A small encoder-decoder image transcriber, trained from scratch.
Model: encoder arch vit, encoder activation gelu, encoder layers 6, decoder layers 7, decoder norm layernorm.
Training: 11200 steps, batches of 64.
Rows from block 3 of the image encoder, named by matrix and row number. Rows with one number belong to one attention dimension. Each number is 128 + 24 x the weight over its row's rms, rounded and kept within 0 to 255. All counts start at 0.
# q: attention query (encoder.blocks.3.attn.q.weight, 256x256), inputs 74-110
# k: attention key (encoder.blocks.3.attn.k.weight, 256x256), inputs 74-110
q.98 [ 96  94 157 102 106 149 105 156  75 103 140 135 132 157 112 123 147 134 152 117  97 118 113 154 129 158  86  93 125 128 121 142 142 142 135 122 176]
k.98 [118 119  83 123  50 145 112 135 136 158 175 152 102 105 113 115 136 112 126 131 171 125 140 146 151 141  98 143 139 100 153  67 148 204 118 110 123]
q.99 [135 129 169  95 163 145 114  95 150 124  91 116 139 114  94 120 127 147 123  93 164 114 148 140 111 147 157 145 128 142 124 149 115 143 166 197 123]
k.99 [120  87 168 148 129 116  92 118 134 116 116  96 163 144 109 163 124 125 133 157  93 120  90  88 147  98 149 121  87 130 117 162 122  73 105 138 158]
q.100 [ 88  91 157 155 152 136 106 129 127 116 107 116 150  96 135 124 132 108 125 104 183 127 161 180 118 125  96 104 175 131 110 165 136 121 146 123  97]
k.100 [102 100 132 129 172 155 108 137 118 135  93 120 166 123 130 175 127 128 116 105 115 118 150 113 141  94 122 112 138 145 130 162 129 134 104 100 186]
q.101 [111 140  54 165 108 113 118 117 106 122  77 134 124 130 174 105 113 110 142 145 134 146 112 132 133 117 149 106 107 118  95 146 130 122 125 111 116]
k.101 [113 148 135 121 157 123 118 159 117 113 155 145 122 142 131 102 111 105  96 155 146 126 138 141 159 138  96 104 143 151 172  56 119 160 123 106 127]
q.102 [ 89 183 106 108  61 135 184 138 106  95 138 126  66 147 157 115 102 133 156 132 147  97 154 151 109 165 129 132  97 119 116  96 169 118 167 126 119]
k.102 [112 168 139 146 110 148 133 125 188 160 163 128 115  79 114  94 161 139 170  81 156  97  99 132 141 163 162 170 178 133 108  99 132 144  84 119 116]
q.103 [152 175 139 155 137 127 121  86 158 150 121 120 124 112 148 136 116 124 184  94  87 152 122 105 140 118 141 120  76 158  80 108 150 129 100 109 129]
k.103 [ 98 104 155 137 118 114 173 128 115 159  98 118 139 108 145 110 106  66 102 173 104 139 147 197 115 120 115 115 116 106 129 138 191 214 138 106 158]
q.104 [148  74 146 147 133  99  99 125 119 113 116 157 105  96 119 175 124 176 143  86 135 135 139 127 126 139 127 148 125 158 165 125 125 144 125 124  90]
k.104 [155 114 131 142 144 128 108 141 145  82 106 117 135 121 157 171  88 141 142 131 130 153 129 154 124 112 112 120  85 110  91 175  86 114 137 154 132]
q.105 [138 154 112  68 133 103 129 106 140 163 133 155 108 146  93 115 119 150 122 135 162 113 118 136 143 112 139 145 139 138 122 139 161 107  89 121  94]
k.105 [113 169  92 101 133 108  95 100 157 102 141 139 136 130 107  91 108 100 114  63 138 110  95 122 161 132 152 126 141  99 122 117 162  95 136 149 130]
q.106 [153 114  90 148 155  74 114 146 158  86 128 185 108 133 132 114 127 110 164 132 146 159 120 141 138 149 146 158 102 144 115 139 102 165 154 129 160]
k.106 [132 102 119 171 127 142 118 174 124 118 119 129 125 156 100 149 133 132 149 124  92 115 130  75 130 103  93 149 125 126 125 147 122 136 134 120 105]
q.107 [150 153 133 113 136  99 162  98 133 163 126 120 161 146 179 156  91 172 102 143 138 137 119 107 128  94 145 121 154 146 129  94 167  86  86 129 148]
k.107 [157 173 107 102 169 121  99 150 124 140 195 127 117 117  91 166 159 113  87  99 134 110 164 108 148 138 116 140 113 140 165 147  87  89 175 137 124]
q.108 [121 106 122 132 112  67 109 127 104 159 175 173 155  71 120 112  98 113  91 147 133 148 137 145 154 121 130 112 143  88 138  97 113 138 148 159 167]
k.108 [147  99 131 105 116 164 147 125  86 123 106 168 116 130  65 107 148 147 115 162 134 154  99 170 142 117 105  83 132 101 131 153 122 129 135 126 124]
q.109 [141 109 173 119 125 110 134 126 108 131  93 109 125 131 104 126 102 158 111 125 107 177 136 148  85 101 133 128 129 115 131 101 124 139 148 127 131]
k.109 [120 165 127  99 142 148  99  99  95 100 118 115 117 130 151 177 126 154 154 121 134 144 157 121 160 103 128 101 155 133 100  96 136 128 163 127 138]
q.110 [113 114 158 130 139 121 153 115 113 133 114  66 168 144 156 122 178 145 107 106 106 116 157  89 123 163 115 132 117  95 109 165  72 154 109 149 127]
k.110 [115 121  88 140 139 171 143 123 135 138 107 110 112 136 111 125 150  83 121 149 148 133 128 121 125 102 116 146 121 148 154 110 178 113 128  99  93]
q.111 [132 146 157 115 160 120 176 163 143 141 109 139 169 124 135  86 133 107 156 145 148 127 122 118 105 116 111 119 184 138 126 113 140 133  70 129 107]
k.111 [154 113 116 118 142 149 168 109 103 140 185 121 107 108 122 121 143 153 153 122 117 142  82 122 140 154 151 110 139 129 115 107 111  96 155 115 124]
q.112 [155 138 141 177 128 122 150 111 141  97 141 114 134 167 115 167  92 143 129 131  74 133 106 127 137  90 134 108 135 148 113 124 113 147 109  76  95]
k.112 [141 151 126 128 120  99 134 142 121 149 136  96 146  99 186 143  91 147 133 120 135 120 146 103 115 117 139 134 142 174 167 111 111 148 113 127 126]
q.113 [103 117 123 129  94 144 109 151 106 152 113 139 116 141 119  90 151 135  91 150 172 102 108 132 172 138 143 114 110 116 123 119 143 144 134 144 121]
k.113 [ 96 125 147 117  81 122 188 138 134 120 105 172 120 154 141 121 132 113 116 163 124  88 155 143 102  82  84 144 160  94 122 128 113 115 145 119 140]
q.114 [133  94 119 106 121 151 111 138 135  95 110 164  84 201 199 156 116 115 152 131 143 122 107 118 136 137 119 172 142 103 130 141 124 138 113 135 114]
k.114 [108  96 133 167 108 109 163  81 110 188 160 165 115 125 110 118  83 127 154 107 139 144 124 107 145 182 107 140 110 139 116 141 127  96 122 142 136]
q.115 [102 185 183 137 116 159 146 140 129 122 139  98 118 117 110 136 143 189 126 151 142 108 118 130 114 138  97 137 110 121 159 134 147  97 104 135 148]
k.115 [162 144 105 136  97  91 124 124 158 114 103 142 141 156 163  51 196  92 100  96 123 136 139 125 132 146 130 194  96  98 111 136 124 160 126 159 163]
q.116 [149  98 126 123 122 137  99 109 131 108 147 145 150 128 100  85 138 148  81 127 119 107 102 150  97 126 116 122 114 109 142 112 113 108 107 159 125]
k.116 [119  74 162 126 178 125 122 117 150 149 125 118 106 159 109  86 108 144  97 135 151 120 109 124 142 168 129 118 123 115 123 108 146 149 120 163  70]
q.117 [137 125 121 107 167 135 140 129 115 140 125 108  89 127 135 143 155  83 123 109 150 123 138  99 127 115 122 129 141 116  98 110 139 142 166 125 153]
k.117 [151 145 113 103 120 118 109 114 121 142 118 101 158 132 113 158 160 124 119 161  96 124 123 106 106 178 153 138 138 106 129 112 154 171 140 102 142]
q.118 [152 132 115  95 131 135 101 110 171 110 122  79 173 108 132 120 136 127 148 110 143 125 147 138 144 104 127 129 122 138 175 125 141 140 138 123 152]
k.118 [117 135 139 149 134 123 116 111 136 129 134 144 119 102 128 134 123 202 137 100 116 103 159 138  71 151 173 129  91 160 159 125 161 103 125 184 138]
q.119 [104 141 105 128 138 161 109 142 127 167 115 110 108  89 144 164  94 140 122 134  99 113 160  89 133 142 112 138 110 133  87 133  89 120 115 163 132]
k.119 [125 119 120 144 146 138 117 127 114 140  93 141 120 150 137 139 142 115 121 124 141 149 138 120  98 105 139 105 128 128 128 106 153 123 133 141 169]
q.120 [131 133 110 138 159 103 110 139 154 113 161 161 152  85 105 124 129  77 108 160  88 155 137 138 103 158 145 112 124 144 143 119 119 141 143 117 123]
k.120 [163 134 131 115 129 122 146 124 132 127 131 141 132  75 142 102 130 156 137 176  79 116 116 132  75 105 145 145 132 113 123 158  79 146 108 136 111]
q.121 [127 167  91 154 124 135 163 148 179 144 128 111 148 121 148 144 146  95 131 129 124  95 152 111 164 150 134 147 132  86 131 115 127  80 142 143  85]
k.121 [154 156 112 107 166 138 136 117 163 142 102 104 161 133 115 141  59 155 164  93 151 147 135 162 147 138 134 141 129 150 138 143 108 100 101  64 110]
q.122 [114 100 162  84  77 161 117 122 105 100 141 136 143 169 122 158 150 133  97 132 112 102 137  91 122  84 137 113 115 148 183 144 119 165  96 161 132]
k.122 [142 116 163 144  80 141 161 107  69 135 130  95  57 139 155 122 101 102 111 102 103 142 114 161 129 112 140 143 153 135 173 101 128 107 116 164 132]
q.123 [159 109  98 120 112 123 119 112  92 167 168 145 103 123 130  93 137 130 123 125 138 103  93 145 109 124 122  96 107 123  96 123 143 138 125 100 140]
k.123 [ 99 125 133  92  89 100 123 175 148  97 137 104 137 116 117 117 155 147 186 143 133 119 148 152 134 176 148 125 144 124  67 142 143 104 149 153  94]
q.124 [127 130 141 132 125 121 156 134 121 152 107 105 116 117  88 189 108  99 138 160  99 171  94 100 152 156  98 140 112 140 158 132 143  99 133 129 100]
k.124 [152 168 138 112 108  94  98 162 150 136 175 140 148 115 163 130 154 139 134 149 117 150 155  88  97 110 109  86 145 118 136 146 125  79 138 127 142]
q.125 [159  95  93 134 159 165 138 161 145 166 133 114 115 141 131 153 112  92 149 136 109 118 135 128 165 149  97 135 114 145 123 149 106 123 137 114 155]
k.125 [131 102 123 155 129 142 101 123 115 120 100 155 127 146 131 155 101 140 106 129 144 142 110 106 111 107  97 124 122 148 117 159 126 160 111 110 122]
q.126 [ 81 174 137 146 164 191 178 123 102 141 122 115 154 141 103 111 144 122 130 111 128 145 106 116  75 131 137 141 172 132 107 126 114  74 172 135 149]
k.126 [105 128 116 134 181 128 137 115 110 147 127 114 158 178 103 111 162 122 137 133 169 108 139 159 117 119 151 124 103 180  86 107 133 134 142 123 124]
q.127 [131 129 123 132 110 130 112 149 148 111 129 127 113 134 169 123 140 151 133  99 113 126 179 134 114 103 151 127 171  89 150  94 150 181 121  86 126]
k.127 [131 183 114 123 135 123 136 139 136  86  87 134 107 135 137 156 139 144 119 134 133 117 102 153 135 145 138 112 124 132 135 105 121 121 133 156 118]
q.128 [ 95 178 111 146 110 152 157 102 137 166 119  96  94 117 135 124 114 172 141 139 126 150 146 119 142 126 124 108 138 127 126 125 122 168 102 131 150]
k.128 [ 81 131 116 125 115 170 147 139 137 121 139 134 120 141 144 149 148  82 121 110 132 131 117 136 139  98 128 130 153 132  79 160 156 110 112 122 130]
q.129 [ 93  64 122 113 152 141 128 146  82 124 110 168  85 147 122 115 114 134 148 119 147 123 113 110 122 114 138  41 105 165 175 102 141 114 137 109 175]
k.129 [127 171 140 149 126 143 116 103 148 125 168 105  93 107 119 138 133 134  87 115  46 155 149 135 152 131  80 124 124 143 121 149 112 115 135 128 135]
q.130 [153 149 126 143 117 127 135 155 138 106 127 116 107 158 130 173  70 103 145 138 169 155 111 109 127 107 119 150  98 141 139 104 128  90 124  99 141]
k.130 [107 116 137 122 164 151 172 129  85  99 151 124 117  99 155  68 136 118 127 148 140 122 154 172 105 119 130 155 101 141 115 122 117  91 174  96 137]
q.131 [123 138  88 103  93 136 123 143 117 108 117 171 138  96 133 107 130 172 111 139 105 116 146 154 153 121 125 133 133  98  96 144 151 153 146 125 140]
k.131 [123  90 121 127 107 101 137 115 144 134  79 122 164 178 141 166 133 107 156 135 114 104 150 116 142 171 143 133 113 129 129 100 143 127  70 120 143]
q.132 [113 179 127 158 125  95 158 137 191 111  78 115 148  71 150 143 134 157 162  79 126 115 147 126 117 145 117 118 136  88 110 130 126 105 127 141 113]
k.132 [158  94 100 174 139 118 129  98 144 140 139 165 135 129  77 169 100 135  99 114 145 150 136 151 154 162 131 117 145  91 172 141 145 149 128 104 107]
q.133 [178 114 107 112  92 100 166 152 113 143  95  81  94 126 140  86 133 120 126 141 154 132 111 103 166 129 116 135 178  96 116 131 186  84 118 140 112]
k.133 [122 152 210 126 108 138 125 120 134 140 163 141 144 166 111  97 150 154 100 158 171  76 112 113 127 110 142 109 163 136 118  85 100 104 132  99 134]
q.134 [119 149 140 129 189 101 143 106 112 115 129 106 122 116  92  76 146 115 147 138 125 117 121 102 186 140 152 133 127 161 129 140 118 140 150 107 128]
k.134 [128 135 170 107 125 148  81 148  98 128 175 149 106 143  99 104 111 137 120 139 155 173 141 117 117 128 134 129 140 148 133 134 114 122 136 144 121]
q.135 [127 121 136 100 124 127 145 114 115 117 130 158 132 156 158 151 101 143 139 163 163 113 150 176 132 124 152 115 112 154 165 106 114 142 124 110 128]
k.135 [127 121 106 104 122 141 117 133 132 119 100 124 104 115 177 122 130 136 137 123 109  97 129 104 132  99 161 128 136 123 122 130 159 154 124 143 198]
q.136 [ 92 174 135 121 110 164 148  81  93 124 141 118 110 156 151 141 162 133 136 140 118  90 106 129 113 155  86 142 126 121 135 131 125 116 143 136  91]
k.136 [131 162  99 100 139 112  96 149 142 149 113 136 123 143 147 136 136 103 156  96 143 110 160 117 118 122 117 100 153 117 128  89 196 132 139 135  99]
q.137 [102 134 142 102 147 155 118 142 102 110 159 133 108 163 140 122 110 164 125 161 163  99 128 132 108 126 146 162 102 138 156 123 113 150 127 122 125]
k.137 [ 92 136 121 141 145 117 164 180 171 150  66  95 150 144 151 112 122  95 133 155 157 132 115 132 134 141 158 121 110 132 124 119  96 127 112 120 127]
q.138 [177 138 128 163 140  95 145 120  67 112 101 150 135 157 111 127  63 113 123 133 100 111 147 128 122 106  94 102 132  94 127 147 167 129  80 150 103]
k.138 [138 138 144 120 137  97 149 109 129 123 120 159 123 122 132 132 134 135 133 121 158 124 154 153 132 144 105 113  93 102 108  93 126 133 137 110  94]
q.139 [ 87  87 134 108 171 147 133 117 152  87 155 161 124 122 157 129 127 118 115 108 158 156 118 154 147 148 147 127 136  99 117 144 133 163 152 122 109]
k.139 [134 114 107 138 130 147 128 103 107 145 102 136 138 116 100 133 138 142 121 166 164 134 135 106 117 141 122 118  77 163 163  77 109 137 140 128 162]
q.140 [113 121  92 144 110 114  93 190 112 182 132 166 176 133 143 156 102  99 118 164 172 139 127 116 154 107 182 124 163 161 132 142  96 138 150 162 126]
k.140 [123 117 150 114 145 105  88 144 152 147 135 115 171 116 142 120 140 132 147  92 114 111 109 138 128 107 120 152 143 122 118 142 192 177 121 126 125]
q.141 [161 127 112 162 158 138 125  97 129 139 115 126 129 109  98 116 146 124 132 111 135 117 116 122 128  63 173 167 146 153 119 124 109 137 156 138 132]
k.141 [142 150 166  97 115 127 146 119 136 129 148  94  78 144 144 103  90 126 162 132 130 125 155  96 125 143 132 142 129 194 158 138 138 141 145 116 119]
q.142 [111 102 101 156 115  96 160 124 138 140 174 123 109  69 108 181 197 113 106 110 133 130 105 135 100 117 153 135 181 163 120 138 124 104 117 139 130]
k.142 [154 135  92 123 114 174 129 124  78 162 154 131 118 116 104  98 122 169 105  72 122 131 135 116  97 131 126 131 115 187 114  91 135 116 133 120 117]
q.143 [ 99 106 130 146 123 181 120 106  92 135 138 126 123 118 116 135 109 115 104 113  92 123 136  82 142 135 142 137  96 125 145 111 114 134 113 127 132]
k.143 [102 130 131 126 111 130  99 139 152 121 162 121 146  90 122 144 140  92 133 129 143  86 134 146 139  83 129 121 195 132 116 119 168 110 101 125 135]
q.144 [127 132  99 167 130 133 111 151 107 112 124  89  78 139  98 123 158 103 145 104 122 168 132 157 135 152 145 136 128 114  96 131 103 138 163 130 126]
k.144 [123 126 125 120 124 103 152  83 145 117  99 119 164 133 114 124 135 125 119 112 145  97 125 182 160 118 133 133  92  82 127 132  61 115 120 149  99]
q.145 [113 129 117 116 142 127  99 112 105  75 150 157 128 178 106 105 147  79 122 158  94  77 163 118 127 141 131 104 150 183 143 104 163  82 133 161 118]
k.145 [145 131 149 127 179 132 102 109  89 134 149 159  86 136 141 144 160 151 142 151 164 148 100 124 158 114 135 127 150 130 110 125 121 128 143 133 133]
q.146 [103 136 104 139 143 115 155  83 104 180 126  91 119 124 138 180 132 130  83 105 139 119 176 106 116 131 131 124 109 160 130  99 102 150 109 146 160]
k.146 [130 118 118 138 103 147 100 142 119  88  82 119  89 116 144 193 145 105 106  92 107 158  95 155 163 125 133 126 137 129 112 117  92 106 131 115  99]
q.147 [159 100 123 175  40 111 150 166 122 109 152 162 161 125 101 184 129 109 126 113 110 115 163 102 122 103  99 122 124 102 144 164 141  86 133  95 122]
k.147 [136 115 126 100 107  79 141 158 147 149  81 100 140  96 130 141 142 141 120 142 122 109 157 131 108 129 124 143 115 173 124 190 118 106 112 140 167]
q.148 [109 150 132 106 103 131 148 129 119 135 114 106 127 146 146  79 174 124 121 121 128 111 151 137 137 118 198 137 151 116 130 101  83 114 156 113 105]
k.148 [166 145 142 124 153 125 132 131 129 105 135 112 147  83 168 179 109  71 153  80 116 126 108 108 118 151 149 119 160 108 111 148 138 144 120 147  78]
q.149 [212 113 112 163 144 153 105 112 118 146 128 116 140 109 103 114 140 132 125 139  96 136 135 123 142 165 126 118  97 153 158 115  99 138 133  87 113]
k.149 [ 95 138 106 125 109 146 100 151 183 101 121 133 155 128 169 108 146  99 124 118  96 119 124 130 121 107 141 112 134  90 145 128 161 124 115 126 134]
q.150 [143 112 139 109 124 137 108 121 137 154 105 141  96 155 100 133 128 149  93 102 168 156  63 108  97 139  86 133 121 166 131 143 101 137  99 147 100]
k.150 [116 131 117 109  94 111 123 135 136  92 135 139 114 127 122 136 114 134 118 186  83 150 123 133 123 138 113 147 149 126 120 118  77 122  91 126 139]
q.151 [112 135 108 118 122 116 110 115 126  91 126  85 120 129 115 118  95 109 149 138 126 100 122  87 139 142 109 137 105 134 139 117 147 100 149 113 123]
k.151 [155 129 116 126 145 134 111 158 138 163 142 154 129 153 121 110 144 139 157 131 124 124  87 164 136 116 134  86 140  44 140 134 175 142 130 110 145]
q.152 [143 117 132 116 163 135  82 145 180 110 132 133 130 138 121 113 104 119 131 130  75 167 100 199  58 124 148 122 149 123 157  96 141 102 102  90 135]
k.152 [165  77 136 111 104 137 173 132 123 124 159 119 160 121 104 128 125 164 124 147 118 134 120  79 140 162 110 143  97 151 122 156  98 138 146 121 139]
q.153 [173 100 186  80  82 122 124 173 148 104 162 112 176  88 122 140 132 123 112  82 113 159 137 154 113 119 127 122 106 104 122 158  95 115  92 163 109]
k.153 [101 147 126 149 134 127  97 132  93 132 138 127 109 137 132  88 154 129 159 113 135 148 102 123 119 140 117 108 135 100 119 166 155 166 145  89 124]
q.154 [104 115 170 125 142  92 132 143 139 145  93 111 181 112 164 150 137 131 146 116 154 146 120 129 158 140 108 128 130  80 116 160 144 170 125 134 179]
k.154 [123 148 164 190 151 130 120 121 139  81 115 163 150 146 104 109 100 151  98 129 157 140 141 138  95 101 110 130 100 153 133 132 108 115 125 107 145]
q.155 [130 131  95 126 118 111 167 129 108 161 183 165 125 124 139 104 133 179 157 113  62 150 124 146  86 148 161 157 105 105  97 194 117 129 119 184 130]
k.155 [109 149  99 163 127 157 105 118  69 116  78 115 121 103  86 117 102 111 107  97 139 128 119 135 105  98 107 144  96 136 133 120  98 136 124 167 123]
q.156 [117 120 145 108 135 129 114 112 107 157  73 139 140 157 140  56  92 111 132 166 145 155  82 110 180 128  90 156 126 144 107 114 119 122 142  81 107]
k.156 [127 123 128 114 152 113 142 134 134 128 186 119 144 116 120 117 140  94 153 179 101 114 101 127 133 128 167 150 105  96 118 114 152 116 138 132 115]
q.157 [140 154 174 134 161 115 101 125 199 102 148 121 136 109  93 119 150 130 140 142 119 113 101 161 129 125  95 132 142 108 112  90 181 161 113 113 152]
k.157 [139  79 147 121 120 143 155 135 103 179 127  90  94 144 121 164  95 131 114 142 128 153 117 100 144 157 152 135 134 130 140 141 119 139 125 178 106]
q.158 [138 138 170  79 143 142 112 157 182 144 148 130 162  83 138 154 119 119 113 129 120 118  88 114 103 128  98 100  83  89 132 152 123 157 134 199 155]
k.158 [136 141  92 119 111 101 160 159 114 117  91 131 133 104 126 116  80 155 142 134  90 108 158 124  93 129 116 135 136 123 131 133 115 118 142 162 158]
q.159 [136 138 152 129 127 134 111 101 161 139 113 130 148 178 182 139 146 144 129 136 124 129 177 121 111 126  78 135 135 156  93 107 154 121 115  96 127]
k.159 [111 114  99 187 147 113 155  75 130 116 167 153 113 178 155 147 143 172 128 129 132 148 135 115 119 120 106 150 119 142 175 155 133 117 140 164 124]
q.160 [158  94 167  84 105 103  92 145 161 177 129 167 112 150 126 121 115  99  87 154 167 140 132 144 104 180 124 155 134 103 158  59 178  95 105 145 132]
k.160 [132 173 146  85 139 132 138 133 159 143 153 132 108 149 135  96 137 120 150 142 141 137 148 151 138 132 160 152 107 114 138 156 104 141 149 147 124]
q.161 [164 116 138  84 118 149  75 136 117 131 192 118 130 155  82  72 108 154 130 109 126 121 106 115 151 100 145 124 120 126 147 125 136 110 152 116 139]
k.161 [191 103 155 141 124  98 143 151 119  94 105 122 128 146 106 151 132 119 113 122 125 117 117 133 124 133 139 109 154  98 116 153 103 100 125 136 145]
q.162 [ 96 152 139 173 112 149 141  96 126  81 124 127 159 127 120  91 141 123  85 113 109  80 146 126 106 143 101 118 135 106 106 145 124 154 130 133 183]
k.162 [161 103 109 131 103 145  97 118 136 128 133 161 116 156 148 122 146  90 150  99 130 173  97  83  86 155 175 122 138 142  96 116 129 158 152 100 111]
q.163 [ 98 165 110  94 141 102 149 123  60 120 117 114 141 151 130 120 130 133 118 119 120 158 115 140 103 150 137  93 105 144 114  93 123  94 103 127 119]
k.163 [126 141 122 129 166 119 114 111 105 128 156 137 165 121 117 114  93 139 161  99 105 122 101 180 101 138 138 139 129 138  98 143 129 128 144  74 148]
q.164 [121 139  94 125 120 155 148 129  60 137  87 117 123 103  83 140  45 131 137 143 126 156 114  99 170 133 150 132 127 154 151 116 117 171 127 103 129]
k.164 [ 70 145 138 169 101 142 146 122 111  93 112 100 184 109 127 156 108 135 126 142 151 163 134 129 169 105 141 141  77  71 114 132 123 163 113  89 132]
q.165 [ 81 149 168 128 166 106 145 124 152 105  76 113 125 142 169 103 160 144  89 165 115 130 175  99 135 146 128 104  87  88 122 148 116  89 119 140 129]
k.165 [146 106 149 129 114 115 123 129 172 126 151 167  90 148 157 105 129 142 139 179 111 109 125 132 129 138 153 141 148 167 171 125 153 152 116 180 114]
q.166 [148 123 119 133 141 114 136 133 202 157 169 115 126 105 127 126 121 123 113  96 124 106 151 112 102 115 157 151  94 122 103  96 103 153 156  91 143]
k.166 [128 127 155 112 134 150 115 123 135 120 134 110 108  94 163 110  93 116 143 101 144 108 147  74 125 159 151 131  95 112  94 136 120 120 134 164 198]
q.167 [107 119 114 104 139 140 113 130 111 151 143 117 122 107  81 136 132 112 151 134 185 124 179 149 154 150 104 130 156 122  97 133 145 140 107 145 131]
k.167 [108 146 142  94 102 116  99 150 164 177 132 175 127 137 148 134 174 128 100 117 134 162 134 126 112 149 115 121 165 146 164 107 176  91 128 140 140]
q.168 [109 135 166  95 178  95  55 129 145  91 102 118 121 149 124 115 137 117 139 157 141 111 103 120 102  94 137 142 123 153  76 115 156 138 114 142 150]
k.168 [ 86 120 109 118 131 141 148 114 124 125  93  62  88 100 115  88 131 166 136 100 112 154 136 130 113 104 138 129  96 123 138 118 157 168 136 182 142]
q.169 [131 105 111  58 134 143 127 136 123 188 106 106 124 152 106 139 101 109 112 107 114 108 142 110 102 114 144 170 139 164 114 123 129 143 106 151 135]
k.169 [ 43 142 132  98 128 179 110  95 114 157 119 124 122  96 113 149 122 140 145  68 141 139 147 120 134 123  80 148 142  92  94 162 146 166 145 128 130]
q.170 [161 123 112 134 113 115 149 144 109  63 107 109 137 131 103  98 149 154 150 122 150 143 112 126 116 139 132 109 120 148 117 100 110 101 157 141  92]
k.170 [129 125 153 151 104  86 124 123 118 107 142 102  97 117 134 131 165 159 142 132 118 124  92 156 120 114  87 116 134 158 114 157 105 133 137 136 132]
q.171 [135 170 143 120 101 143 119 132 188 140  89 131 117 132 141 132 136 134 120 127  93  98 122 173 102 140 140 119 143 134 154 181 132 130 110 188  93]
k.171 [ 99 101  99 103 167 111  81 120 140 164 146 190 102 133 149 102 155  97  95 143 117 151 139 125 145 113 101 137 143 152 138 125 103 111 147  92 124]
q.172 [106 111 152 177 128 124 118 105 164  99 140 121 155 154 171 119 111 146  84 177  88 117  83 160 152 111 111 127 120  97 148 138 109 149 135  91 105]
k.172 [139 118 123 157 107 128 109 111 133 124  84 118 145 166 111 143 179 123 119 224 100 114 116 103 137 116 121 104 157 164 193 123 112 122 135 154 133]
q.173 [ 86 124 120 121 105 156 136 130 158 167 158 141 137 140 147 155 165 121 106 110 123 100 155 141 138 106 170 110 156 113  88 150 123 118 108 161 152]
k.173 [150 130 125 122 107 201 150 118 134 137 123 145 124 174  74  73 107 114 112 117  86  94 145  93  86 134 154  94  73 110 144 123  82 136 120  96 127]
q.174 [122 114 124 128 122  87 112 105 122  75 119 128 137 110 141 151  98 127 135 141 124 158 107 131 130 138  98 164 134 130 129 136 138  82 146 120 107]
k.174 [139 125 113 165 119 125 143 122  73 122 179 130 135 118 135 134  97 150 139  99 182 122 122 152 135 130 145 118 106 143 136 125 168 124 138 111 120]
q.175 [135 120 157 138 115  91 132 129 147 155 135 162 163 128 130 140 135 133 103 181 125  53 117  80 123 110 134 107 124 101 151 161 159 106 107 153 114]
k.175 [141 134 114 104 154 112 118 147 102 138 138 154 142 132 146 123 134 124 137 157 152 140 176 102 103  98 107 151 109 123 120  55 126 118 127 111 169]
q.176 [134 110 133 138  96 112 144 110  97 105 174 182 145 154 161 145 111 137 137 176 100 156 147 117 153 103 138  77 131 137 122 164 118  92 156 107 152]
k.176 [139 132 137 165 127 130 110 137 121 124 150 153 109 100 136 156 161 105 126 159 145 102 131 145 121 133 137 128 133 130 121 153 143 131 126 104 134]
q.177 [137  97 120 146 125 168 119 138  76 120 105 101 139 101 138 134 105 143 124 102 146 160 163 129  92 113 115 145 147 111 123  93 151 138 139 153 125]
k.177 [ 97 163 159 140 181  93 113 101 136 106 134 126 126 150 114 204 117  86 121 122 127 107 141  72 145 130 159 149 176 118 133 114 121 148  98 155 121]
q.178 [165 125 191 131 130 143 140 113 121 161 149 136 136 130 178 146 158 100 168 112 148 122 145 138 154 115 126 135 135 147 142 184 125 146 114 108 107]
k.178 [192  93 127 143 146 132 128 146 125 115 121 124 106 111 173  81  88 146 121  88 118  98 111 128 140 152 130 114 142 156 137 102 124 131 171 126 108]
q.179 [111 136 119 156 133 128 150 170  93 137 110 128 145 123 129 150 156 128 161 100 126 163 132 126 138 130 106 108 145  93  85 148  97 132 153  82 109]
k.179 [106 119 131 139 107 117 173 172 100 123  95  82 165 112 114 119 151 143 158 120 136 101  90 121 133  77 119 133  83 119 121 155 131 122 123 119 140]
q.180 [161 129 114 143 146 115 108 111 160 136 121  94 116  92  87  83 109 128 160 121 150 140 109 139 137 132 127 159  85 151 111 118 129 119 136 108 141]
k.180 [160 134 114 125 100 150 132 136 129 119 132 107 116 111 157 122  94 148 177 129 139 152 117  88 124 162  92 127 147  87  80 132 145 141 106 133 129]
q.181 [123  82  94 130 134 140 119 150 131 160  81  98 110 135 129  83 114 119 154  82 127 137 134 122 120 139 154 130 114 185 132 124 126 126 141 136 145]
k.181 [110 165 146 100 126 132 162 121 138 147 138  98 157 136 139 103 162 108 132 105 155 100 161 173 146 133 108  75 157 124 114  72 155 131 139 114 144]
q.182 [137 129  83 143 152 109 156  96  51 119  82 116  98 101 122 160 147 124 125 122 149 147 106 112 155 150  86 103 128 137 154  95 142 112 114 110 145]
k.182 [152 158 158 138 120  67 143 142 128 143 137 130 141 143 141 157  97 118 141 156 132 173  86 162 132 138 130 166 122 117 123 143 119 112  91 125  87]
q.183 [ 78 163 122 167 129  99 122 123 153 132 138 146 127 105 144 120 102 122 148 135 125 156 117 114 152 148 114 129 172 110 122 108 135 134 111 137 133]
k.183 [140 151 149 153  88 131 151 111 145 123 161 139 150 120 125 148 122 146  98 179  87  79  90 124 112 163 158 112 139 108 121  83 140 100 140 122  39]